From a checkpoint of a small text-conditioned image diffusion model.
Model: 10M parameters, 32-pixel images, arch unet, text encoder width 320, text encoder layers 6, text encoder norm layernorm, text encoder activation gelu, norm layernorm, activation silu, widths [64, 128, 128].
Training: soap at rate 0.0018, batches of 64.
Data: trained on dead-leaves pictures: piles of overlapping shapes, 72500 training examples, 12.6 epochs.
Rows from block 3 of the text encoder of a small text-conditioned image diffusion model, named by matrix and row number. Rows with one number belong to one neuron. Each number is 200 + 40 x the weight over its row's rms, rounded and kept within 0 to 999. All counts start at 0.
After each neuron's rows are labels from the 100 texts, of 14976, where the neuron reaches its highest value: "tokens" is the input token at the peak. Only what is clearly more common there than usual is listed. The data: dead-leaves pictures: piles of overlapping shapes.
# fc1: MLP up (text_encoder.blocks.3.mlp.fc1.weight, 1280x320), inputs 96-127
# fc2: MLP down (text_encoder.blocks.3.mlp.fc2.weight, 320x1280, transposed), outputs 96-127

fc1.558,158,208,248,202,221,172,149,190,149,257,190,207,242,229,198,182,202,213,240,243,222,177,241,168,162,239,211,150,208,191,172,182
fc2.558,155,167,128,242,156,177,170,283,218,151,210,228,179,169,224,208,136,131,164,181,258,240,240,195,193,189,280,216,231,211,198,254
tokens: "shapes"; "large"

fc1.15,197,168,255,230,198,161,160,187,212,184,226,157,187,175,218,160,192,244,200,166,228,238,191,204,237,191,242,268,222,268,217,215
fc2.15,266,270,257,114,186,233,260,226,216,280,191,267,194,167,187,218,144,205,202,230,198,229,162,169,204,184,111,207,170,249,205,178
tokens: "grey"

fc1.199,277,157,183,264,246,219,224,192,268,162,180,228,189,108,230,223,264,219,292,202,191,222,231,272,129,234,143,164,242,190,209,125
fc2.199,234,117,164,186,288,151,193,200,165,138,178,241,309,177,291,206,156,165,203,251,269,216,234,196,200,193,257,217,205,159,172,235
tokens: "vivid"

fc1.332,194,107,270,192,119,258,129,134,211,269,258,226,232,191,211,250,181,279,195,136,215,219,182,156,248,121,236,201,157,227,183,177
fc2.332,169,133,273,188,80,254,232,247,247,225,131,207,134,164,143,268,140,154,246,254,258,223,134,202,171,197,224,143,239,206,253,214
tokens: "cool"

fc1.389,194,191,173,216,163,224,200,197,214,192,218,247,127,175,191,277,255,177,173,240,203,197,174,160,172,246,263,227,218,263,199,172
fc2.389,184,233,240,233,117,227,195,141,178,257,127,203,216,260,202,227,131,243,241,236,214,203,183,214,151,156,194,237,181,175,216,152
tokens: "<end>"; "colours"

fc1.376,218,189,127,151,222,233,246,131,245,198,210,210,126,234,188,182,199,214,203,225,132,237,210,242,233,197,165,225,180,215,194,104
fc2.376,219,233,227,187,123,202,194,203,161,223,189,230,196,118,173,217,160,228,274,233,169,317,211,245,234,152,187,233,224,245,236,223
tokens: "colours"

fc1.395,177,182,96,238,152,167,161,266,172,236,154,206,223,195,253,222,179,203,235,179,173,225,241,152,121,239,267,211,281,199,152,244
fc2.395,192,136,197,280,287,150,142,201,271,141,164,236,206,272,231,197,232,216,156,242,271,175,268,217,178,207,228,186,170,121,147,194
tokens: "shapes"

fc1.662,105,196,284,216,160,253,247,146,157,174,250,177,215,151,141,152,187,201,173,119,179,216,204,186,177,192,125,199,188,255,248,207
fc2.662,233,238,238,121,209,242,276,192,140,218,172,257,204,105,277,207,191,189,243,168,199,311,202,173,215,138,131,249,249,231,171,194
tokens: "rhombus"; "drop"; "grey"

fc1.544,204,186,180,206,199,243,215,198,181,277,185,205,156,153,171,216,203,227,235,264,164,156,250,167,234,210,191,169,184,132,252,215
fc2.544,207,170,221,202,153,247,241,173,141,289,176,186,142,141,205,264,196,175,236,224,168,171,166,183,126,200,148,173,239,284,212,201
tokens: "of"

fc1.312,191,183,193,258,238,154,263,168,164,188,116,127,256,195,245,179,206,261,194,201,139,233,179,154,212,188,222,279,234,248,145,215
fc2.312,203,220,161,236,206,169,146,149,267,174,244,173,173,297,198,198,228,193,133,253,181,80,208,211,192,213,218,223,160,139,198,219
tokens: "large"

fc1.158,233,214,227,226,216,194,150,259,196,233,133,240,134,234,237,258,228,201,160,246,224,196,252,227,145,246,166,150,241,263,153,178
fc2.158,194,226,143,150,225,190,200,158,205,252,227,188,183,231,187,166,202,176,211,176,189,190,207,219,219,194,151,234,143,169,258,174
tokens: "a"

fc1.146,222,224,177,199,240,170,163,219,220,187,244,215,168,219,129,131,168,191,230,199,269,257,172,172,267,185,233,230,255,238,255,191
fc2.146,222,253,214,208,147,277,282,171,188,323,182,197,223,179,176,230,148,209,189,147,145,281,171,239,169,198,197,229,224,262,205,142
tokens: "warm"

fc1.38,254,170,204,114,192,199,162,226,120,187,245,183,247,163,216,216,225,270,177,250,257,212,206,203,197,163,180,187,206,214,223,131
fc2.38,235,259,232,185,156,215,206,174,158,247,169,186,159,186,264,194,189,206,222,201,162,257,181,236,217,232,224,231,192,185,260,191
tokens: "bar"

fc1.633,200,233,164,131,174,177,204,241,259,143,247,220,231,199,207,251,226,141,145,220,216,272,223,248,247,184,167,216,192,217,230,194
fc2.633,191,227,174,236,201,182,192,226,171,231,181,78,154,180,222,164,196,205,263,169,216,181,167,153,222,264,184,232,212,255,105,241
tokens: "gear"

fc1.259,263,216,139,172,229,211,161,222,167,249,270,202,191,183,217,185,196,253,173,248,176,193,283,237,195,200,185,246,177,170,190,201
fc2.259,240,223,188,226,285,204,166,191,155,134,161,204,233,228,247,218,209,265,156,282,279,238,232,213,143,263,199,164,220,215,260,222
tokens: "grey"; "shapes"

fc1.165,147,242,142,224,160,222,123,195,163,198,253,206,186,254,192,155,225,247,176,192,229,224,188,219,168,256,201,186,191,154,155,194
fc2.165,134,160,195,259,193,194,182,223,267,143,147,189,207,279,207,194,208,176,132,191,260,108,174,217,208,192,279,216,195,189,194,186
tokens: "in"

fc1.738,119,242,182,206,227,178,282,139,171,216,169,189,213,288,239,204,207,192,128,222,246,223,220,195,210,209,216,169,154,213,206,141
fc2.738,215,158,174,164,180,258,242,214,128,244,171,211,142,123,191,261,193,210,266,177,209,274,122,224,233,204,116,154,165,201,242,182
tokens: "colours"

fc1.174,206,199,243,129,183,198,84,153,145,150,140,172,157,218,242,234,137,246,213,231,207,251,170,192,230,138,186,239,264,217,221,125
fc2.174,218,184,286,185,201,266,288,229,166,278,206,211,203,142,186,197,235,246,239,163,138,233,199,246,247,184,198,192,174,232,211,213
tokens: "small"

fc1.537,166,183,125,184,133,230,169,261,183,148,190,189,244,187,175,99,177,258,176,244,148,197,205,190,134,115,194,241,188,247,240,142
fc2.537,198,180,147,187,196,232,184,175,210,258,194,130,166,141,198,192,196,193,167,135,222,112,265,221,195,196,154,137,139,158,120,178
tokens: "of"

fc1.350,191,124,176,275,165,179,136,166,248,182,256,217,173,228,238,134,251,265,194,231,255,236,209,163,196,266,308,134,187,201,193,157
fc2.350,182,151,208,258,236,145,161,232,239,128,166,215,196,260,124,179,201,249,155,236,239,150,196,155,213,168,200,245,241,156,143,183
tokens: "gear"

fc1.116,240,132,138,257,255,150,203,219,165,249,182,169,197,180,194,239,268,216,254,244,218,188,239,271,197,194,251,169,219,163,190,226
fc2.116,199,108,211,211,174,255,201,176,204,226,139,269,256,232,241,309,113,125,223,228,242,177,174,158,164,207,172,256,179,157,185,202
tokens: "vivid"; "shapes"

fc1.543,241,126,192,192,250,159,226,247,169,257,243,176,131,263,129,247,163,148,222,160,183,259,260,204,224,110,177,222,234,225,149,185
fc2.543,210,267,251,139,209,207,206,187,197,128,167,207,168,192,252,191,274,214,177,196,211,189,119,260,162,198,152,100,195,253,234,118
tokens: "of"

fc1.440,189,141,104,169,170,192,136,211,182,239,251,168,160,128,238,190,201,203,135,243,252,251,175,154,142,187,139,200,201,222,124,184
fc2.440,224,230,255,159,173,213,218,167,176,246,157,266,249,193,271,231,228,246,251,171,226,244,182,265,148,130,128,194,220,255,190,204
tokens: "shapes"

fc1.147,149,190,187,214,244,175,259,138,215,181,208,209,226,222,286,109,269,207,176,256,162,227,181,249,231,82,211,197,141,222,183,182
fc2.147,196,146,194,144,163,206,200,153,137,188,211,232,188,104,255,223,215,168,235,232,202,254,134,217,179,162,190,152,175,210,158,204
tokens: "grey"

fc1.258,195,172,245,155,261,245,164,278,223,212,183,239,198,239,229,229,202,155,173,223,188,263,192,235,244,214,190,199,158,227,215,267
fc2.258,248,174,244,181,230,168,214,171,142,280,191,257,259,168,160,174,165,135,240,229,244,168,226,221,245,266,243,191,187,171,228,182
tokens: "large"; "vivid"

fc1.78,158,125,236,183,280,175,152,148,290,243,131,198,217,203,219,136,257,266,166,174,183,256,219,174,169,157,228,196,182,173,153,288
fc2.78,148,153,174,222,129,241,172,233,173,154,257,203,281,257,193,145,187,159,180,198,229,159,228,170,253,204,279,202,145,130,241,120
tokens: "colours"; "shapes"

fc1.493,148,245,195,257,220,222,176,271,174,175,119,241,185,259,207,229,186,185,246,209,142,239,296,240,266,204,256,158,205,177,227,238
fc2.493,247,191,168,184,180,164,253,161,232,219,176,171,147,231,200,167,145,222,156,212,205,184,226,168,161,256,242,213,191,141,163,240
tokens: "shapes"

fc1.595,218,163,263,166,251,230,131,200,168,170,195,192,163,163,244,215,141,274,219,204,160,149,189,208,238,194,250,223,188,151,186,185
fc2.595,227,230,217,193,165,236,261,266,158,219,211,213,222,211,184,207,224,228,111,138,172,258,234,172,177,126,119,198,172,197,274,211
tokens: "bar"

fc1.367,198,224,210,260,209,265,219,207,98,256,203,234,132,119,137,167,167,248,191,199,238,176,139,143,255,189,199,222,161,197,192,149
fc2.367,170,195,245,117,137,226,214,202,171,224,212,184,191,181,253,211,162,237,251,186,129,314,200,191,180,189,194,225,189,268,164,176
tokens: "grey"

fc1.189,263,176,132,222,247,277,212,149,168,189,268,181,231,107,206,179,191,254,295,230,187,211,173,218,171,218,242,224,261,197,172,170
fc2.189,220,238,277,175,229,241,241,146,146,188,186,239,196,230,176,207,201,161,201,205,173,261,206,140,181,213,194,213,224,230,249,234
tokens: "vivid"

fc1.274,146,170,220,207,235,172,147,219,217,157,245,153,231,274,252,192,234,195,235,199,167,166,280,173,264,226,189,136,158,256,206,176
fc2.274,172,222,155,286,226,159,212,164,178,191,255,199,157,271,227,126,228,146,211,256,237,225,244,133,219,237,291,204,207,215,196,233
tokens: "small"; "vivid"

fc1.278,202,241,213,155,206,180,165,181,185,141,204,167,222,151,234,158,226,104,210,220,266,253,173,225,255,189,206,149,184,235,136,173
fc2.278,232,234,225,146,209,177,253,204,188,175,180,229,206,163,238,224,238,171,248,197,288,189,218,185,216,204,220,205,217,173,157,195
tokens: "large"

fc1.281,193,192,163,178,162,156,198,133,183,160,260,221,204,217,263,216,276,245,249,183,160,271,223,186,222,208,153,246,214,174,175,194
fc2.281,211,210,218,149,209,184,270,184,172,176,146,249,238,187,242,207,136,176,282,244,189,215,163,145,213,146,194,212,167,265,189,174
tokens: "vivid"

fc1.396,193,222,135,191,198,166,165,232,251,188,203,210,148,234,185,227,244,191,241,196,223,161,222,215,179,227,160,236,241,226,166,146
fc2.396,184,139,236,275,140,233,139,225,146,142,143,215,139,173,209,172,189,197,150,236,162,147,200,194,219,171,252,233,145,182,194,234
tokens: "in"

fc1.81,237,223,215,151,217,155,260,151,250,243,238,183,207,198,220,139,151,204,131,198,232,186,135,254,216,112,154,180,215,164,120,145
fc2.81,223,131,248,183,150,196,262,142,128,259,213,163,160,214,257,298,197,131,282,172,150,210,162,193,205,251,199,192,267,260,228,150
tokens: "cool"

fc1.90,257,129,276,199,176,220,150,232,139,272,223,168,219,195,234,205,245,146,162,187,154,203,189,244,213,157,213,234,170,164,208,202
fc2.90,183,219,213,190,263,112,246,253,293,180,227,256,203,168,188,241,146,213,229,181,230,206,143,229,251,234,156,175,223,200,208,208
tokens: "pile"

fc1.729,206,174,130,321,154,134,197,188,168,131,162,157,140,214,209,174,248,91,217,213,245,193,202,238,277,257,167,201,128,251,80,210
fc2.729,167,262,148,85,193,166,210,232,169,220,213,209,172,103,154,207,250,222,262,112,192,256,106,214,216,235,150,174,243,195,218,205
tokens: "pile"

fc1.161,210,158,191,226,132,185,150,241,264,262,205,129,167,197,173,280,245,262,173,231,225,238,249,165,217,172,285,175,270,156,197,214
fc2.161,212,184,179,230,227,175,142,182,239,140,150,210,189,228,145,217,195,199,184,269,188,151,189,166,146,252,289,238,182,158,196,179
tokens: "gear"

fc1.651,232,139,177,185,180,263,144,183,267,149,276,266,218,218,248,184,203,212,220,179,225,161,187,178,257,200,190,207,232,168,205,194
fc2.651,187,230,204,236,259,214,185,160,131,213,180,183,300,207,200,145,211,249,109,194,227,148,261,219,222,165,267,212,172,193,232,116
tokens: "grey"

fc1.603,130,220,251,164,260,191,218,200,249,192,202,218,195,120,223,208,207,187,217,186,233,266,265,213,251,224,204,182,274,205,223,186
fc2.603,242,245,283,186,161,219,239,153,151,263,218,207,169,99,190,233,161,164,258,194,164,239,168,149,202,143,154,194,206,230,247,222
tokens: "rhombus"

fc1.343,139,143,236,157,121,149,208,180,187,225,170,246,242,255,178,205,228,162,210,119,233,181,223,219,217,173,155,225,259,192,164,149
fc2.343,208,227,151,242,258,178,198,222,303,138,237,179,231,185,175,116,219,172,188,252,238,121,254,176,141,246,266,173,197,171,223,219
tokens: "shapes"

fc1.482,238,230,188,299,262,165,246,180,197,195,234,252,170,245,164,267,175,250,275,150,209,181,196,241,252,148,212,255,204,201,247,196
fc2.482,182,211,235,214,180,186,256,155,209,228,210,209,190,115,278,240,218,131,197,172,255,190,163,200,252,132,152,147,268,227,194,233
tokens: "large"

fc1.632,195,199,193,177,188,241,162,182,246,106,188,217,201,209,145,212,122,151,233,239,180,247,168,243,164,171,222,206,153,229,132,225
fc2.632,149,272,238,247,217,224,222,208,188,249,237,203,184,221,238,241,240,234,215,202,181,193,266,211,230,173,157,172,168,181,251,263
tokens: "pile"

fc1.66,225,250,201,266,143,271,222,268,212,139,215,149,233,253,186,211,233,169,178,213,237,236,258,180,135,134,236,242,158,162,259,236
fc2.66,142,228,216,243,228,160,208,203,319,197,271,150,198,251,208,107,216,150,153,178,181,159,246,189,219,223,191,186,268,195,230,196
tokens: "a"; "<end>"

fc1.432,150,243,118,249,221,243,111,263,145,178,119,229,205,182,222,196,123,249,204,254,179,200,211,215,156,138,236,175,203,128,147,237
fc2.432,146,157,211,229,163,209,179,139,195,190,200,205,173,202,233,163,185,175,211,199,262,205,162,174,111,242,274,175,182,200,188,226
tokens: "gear"

fc1.306,242,255,151,205,179,169,159,158,132,247,234,241,154,157,94,126,155,235,188,211,213,175,258,202,230,248,124,221,164,262,250,248
fc2.306,241,194,205,136,270,211,246,240,232,211,112,255,203,225,183,145,272,120,190,195,219,266,212,161,205,252,197,182,196,231,219,203
tokens: "warm"

fc1.381,149,186,191,143,147,131,166,181,179,236,208,255,210,179,216,182,158,234,182,171,170,162,233,182,206,217,192,193,265,128,254,180
fc2.381,260,146,188,204,217,152,138,210,243,195,259,145,221,204,205,155,222,192,163,169,217,205,218,197,197,167,202,237,246,165,143,257
tokens: "a"; "pile"

fc1.119,172,176,253,132,186,179,164,208,202,219,245,242,233,110,233,215,193,211,236,225,194,229,228,224,199,144,226,242,228,236,307,126
fc2.119,224,281,206,220,171,174,219,203,149,238,180,216,222,143,255,188,174,202,188,128,207,243,180,223,184,197,214,182,205,234,209,131
tokens: "rhombus"; "bar"

fc1.293,238,135,226,235,145,174,206,168,170,230,199,145,143,244,256,110,223,236,190,119,165,206,250,272,196,144,201,225,249,250,248,271
fc2.293,180,234,219,268,238,216,193,212,201,211,269,163,217,281,171,200,246,175,166,224,138,81,219,211,206,254,191,238,205,215,165,191
tokens: "<end>"

fc1.483,230,244,210,221,221,200,194,151,286,243,204,217,117,193,253,196,165,230,168,246,205,209,140,190,218,159,166,152,228,182,183,179
fc2.483,186,104,194,180,137,217,286,204,225,231,207,250,214,179,129,260,212,198,276,217,210,251,122,193,185,219,164,158,230,221,262,230
tokens: "cool"

fc1.370,222,219,225,153,206,179,220,228,106,225,219,226,280,142,270,171,179,178,184,255,213,200,245,232,183,184,191,189,219,229,160,138
fc2.370,201,202,231,151,153,258,212,158,165,230,222,157,214,135,242,210,208,247,142,124,196,214,155,175,220,197,164,172,200,177,273,186
tokens: "bar"

fc1.393,236,187,180,271,222,145,159,177,172,217,187,118,232,258,249,133,270,216,202,144,128,119,156,257,165,256,202,191,234,258,148,148
fc2.393,214,232,202,160,197,229,193,169,110,272,159,205,173,126,175,218,152,190,255,144,156,280,147,158,148,181,131,211,190,264,212,121
tokens: "warm"; "of"

fc1.532,153,236,127,188,119,213,183,166,129,168,181,217,236,119,175,138,228,190,177,150,162,213,181,218,220,146,185,172,165,158,201,225
fc2.532,173,241,219,193,234,205,132,250,189,217,224,161,202,257,204,257,189,267,166,242,154,178,241,218,243,268,211,266,213,248,256,250
tokens: "pile"

fc1.262,223,230,153,248,245,207,148,219,203,188,255,201,169,221,203,274,170,161,238,256,189,160,168,251,218,234,152,145,158,235,195,167
fc2.262,256,222,256,165,224,196,200,263,241,179,151,238,196,253,211,138,195,229,132,206,240,211,193,250,236,183,268,229,250,221,272,158
tokens: "rhombus"

fc1.568,231,250,145,209,262,168,160,152,162,262,177,209,237,157,216,203,168,159,260,177,242,192,143,192,168,155,134,262,153,163,175,262
fc2.568,153,255,180,264,221,218,156,170,197,163,247,215,190,231,201,208,232,241,209,244,247,169,203,240,252,245,178,209,181,207,193,220
tokens: "grey"; "shapes"

fc1.694,181,214,179,282,141,107,158,176,236,208,219,206,150,174,148,143,244,233,232,168,239,230,173,262,189,179,176,261,153,176,243,169
fc2.694,170,151,249,173,254,228,238,199,153,212,191,235,174,206,176,228,163,177,166,258,205,169,156,136,203,203,249,211,196,160,173,252
tokens: "a"

fc1.28,239,95,265,187,231,244,224,160,159,152,156,167,194,243,264,156,153,278,148,165,198,265,256,181,179,269,244,202,230,190,216,189
fc2.28,174,191,168,283,230,128,205,169,232,219,203,135,242,263,205,188,221,192,191,201,222,154,199,245,187,207,245,182,212,112,137,264
tokens: "vivid"; "large"

fc1.730,177,197,215,192,224,165,214,201,158,193,255,277,192,174,213,132,199,231,147,165,208,257,209,182,171,265,175,252,200,279,221,131
fc2.730,188,171,233,184,117,209,252,194,148,205,186,212,182,221,222,253,215,196,261,199,234,245,224,171,204,144,195,165,229,222,215,225
tokens: "rhombus"; "drop"; "circle"

fc1.728,182,286,261,190,243,111,216,237,116,173,273,210,171,158,223,156,235,214,197,258,124,184,230,212,165,160,207,225,198,180,180,176
fc2.728,223,183,224,157,148,275,183,172,165,256,170,246,232,169,225,265,195,204,267,173,165,257,158,201,170,236,117,182,229,176,203,165
tokens: "bar"; "rhombus"; "ellipse"

fc1.430,188,163,174,186,204,193,179,103,152,207,218,232,196,219,184,157,219,172,219,228,233,210,232,163,208,163,111,160,189,278,131,180
fc2.430,251,141,213,170,189,148,167,156,173,162,167,248,262,97,211,127,215,261,198,216,229,186,231,163,197,171,122,192,215,218,199,214
tokens: "grey"

fc1.613,160,185,188,203,168,143,214,260,127,157,217,207,243,237,190,167,168,219,210,245,223,168,239,165,233,209,234,176,151,228,145,150
fc2.613,275,155,231,128,217,249,152,163,225,275,239,170,153,188,155,196,160,246,153,172,209,125,153,177,154,211,252,245,184,229,236,159
tokens: "bar"

fc1.441,155,168,123,219,221,258,248,248,164,269,217,254,148,213,159,146,213,159,254,193,217,225,263,256,176,201,220,212,183,145,241,201
fc2.441,180,195,157,281,218,235,140,238,247,146,188,172,178,226,181,168,211,203,174,196,188,186,255,179,123,169,280,223,186,190,188,186
tokens: "shapes"

fc1.688,255,194,239,177,234,178,250,167,131,238,205,226,207,224,180,165,188,141,197,169,199,121,185,209,144,161,191,231,240,295,224,186
fc2.688,281,209,207,168,214,263,204,176,222,215,144,183,213,200,199,224,158,215,220,192,291,255,230,235,215,249,244,167,213,213,208,180
tokens: "warm"

fc1.763,149,206,142,175,156,173,133,247,147,263,225,264,172,223,169,152,202,232,175,207,249,237,146,180,174,203,255,174,167,161,186,180
fc2.763,247,193,261,128,185,258,187,195,150,229,225,172,215,205,227,202,211,227,217,185,156,258,166,256,246,199,182,198,129,232,227,263
tokens: "small"

fc1.224,132,253,182,153,188,126,140,249,231,185,207,216,160,162,152,205,231,173,190,158,275,223,162,253,227,183,98,179,251,201,174,228
fc2.224,160,152,259,132,132,248,245,261,193,205,134,193,184,142,201,272,203,109,298,108,176,247,206,171,166,171,168,117,212,171,158,197
tokens: "pile"

fc1.650,208,152,260,223,220,188,190,176,256,173,264,232,227,151,185,234,211,168,178,247,212,159,258,150,147,172,146,150,228,146,116,117
fc2.650,158,258,241,133,167,190,188,183,212,278,205,258,248,174,183,190,227,208,243,115,119,201,191,211,233,231,155,165,161,212,286,190
tokens: "rhombus"

fc1.449,170,212,189,278,284,183,170,181,201,177,225,179,217,243,235,125,247,152,228,215,216,224,205,197,213,178,182,150,126,112,211,163
fc2.449,179,180,187,236,205,220,163,223,206,229,265,199,166,231,180,188,205,204,195,232,181,156,157,260,223,204,259,247,213,203,205,288
tokens: "small"; "large"

fc1.720,163,234,142,164,203,147,144,236,167,129,158,229,143,223,154,200,258,195,270,169,164,174,221,256,221,137,177,211,275,186,247,159
fc2.720,266,210,166,243,284,126,134,212,157,112,235,221,242,161,123,163,196,200,167,154,185,126,208,194,237,203,254,172,213,226,222,217
tokens: "bar"

fc1.255,138,165,228,149,149,186,268,205,278,173,196,258,234,212,174,204,139,155,214,223,132,191,237,248,167,221,211,101,210,175,200,177
fc2.255,203,125,180,243,137,145,270,266,314,226,205,152,181,162,146,179,166,197,180,165,239,261,215,151,180,227,213,124,159,170,178,247
tokens: "cool"

fc1.406,161,170,189,174,252,113,202,197,202,179,135,139,171,263,230,208,211,169,180,249,197,212,150,222,242,212,211,174,247,137,162,197
fc2.406,237,256,221,179,181,223,146,211,173,204,182,238,231,244,209,137,186,230,192,229,145,186,162,233,270,170,215,261,221,208,141,187
tokens: "a"

fc1.128,197,218,173,230,166,189,198,169,244,239,215,161,91,232,186,233,159,178,175,198,152,260,210,166,195,160,162,145,197,236,240,169
fc2.128,209,268,235,183,214,235,229,128,186,288,133,155,204,132,226,239,272,156,233,226,130,181,152,165,197,219,145,212,246,241,253,178
tokens: "of"; "pentagon"

fc1.764,192,250,198,259,214,241,163,199,178,226,256,200,186,219,226,158,160,297,139,154,216,312,209,171,172,204,285,179,244,211,208,211
fc2.764,258,197,235,144,157,237,267,167,168,272,137,178,211,107,237,194,227,224,235,182,119,276,167,223,250,190,150,203,165,220,249,185
tokens: "gear"; "shapes"

fc1.321,179,211,206,128,129,154,166,249,142,220,206,206,148,234,257,220,212,250,186,236,216,162,212,164,193,222,209,186,164,151,259,154
fc2.321,215,288,242,190,236,236,179,152,175,193,178,241,185,222,259,190,165,212,151,187,245,239,172,237,193,148,217,205,150,176,268,202
tokens: "rhombus"

fc1.436,193,110,187,251,254,164,220,199,201,189,173,252,134,219,198,116,220,227,183,250,165,236,196,215,155,258,229,178,169,159,219,196
fc2.436,227,191,163,242,230,184,172,241,174,198,208,213,233,248,154,184,217,177,168,182,215,154,263,194,202,179,275,257,247,115,169,210
tokens: "vivid"

fc1.563,203,146,179,308,205,234,202,188,212,237,211,250,205,225,182,192,257,227,224,159,203,165,254,263,152,253,220,250,149,160,155,241
fc2.563,233,214,224,112,170,279,226,251,152,131,192,175,184,181,158,258,133,185,194,210,173,163,108,148,226,168,212,220,191,173,183,161
tokens: "large"; "of"

fc1.374,185,199,218,240,205,193,243,223,208,259,164,191,219,195,148,217,262,216,242,222,250,133,224,157,215,151,165,152,250,235,159,155
fc2.374,212,179,200,129,227,219,187,212,139,160,167,267,222,197,182,175,202,164,216,231,201,215,212,248,211,274,208,215,186,172,240,240
tokens: "warm"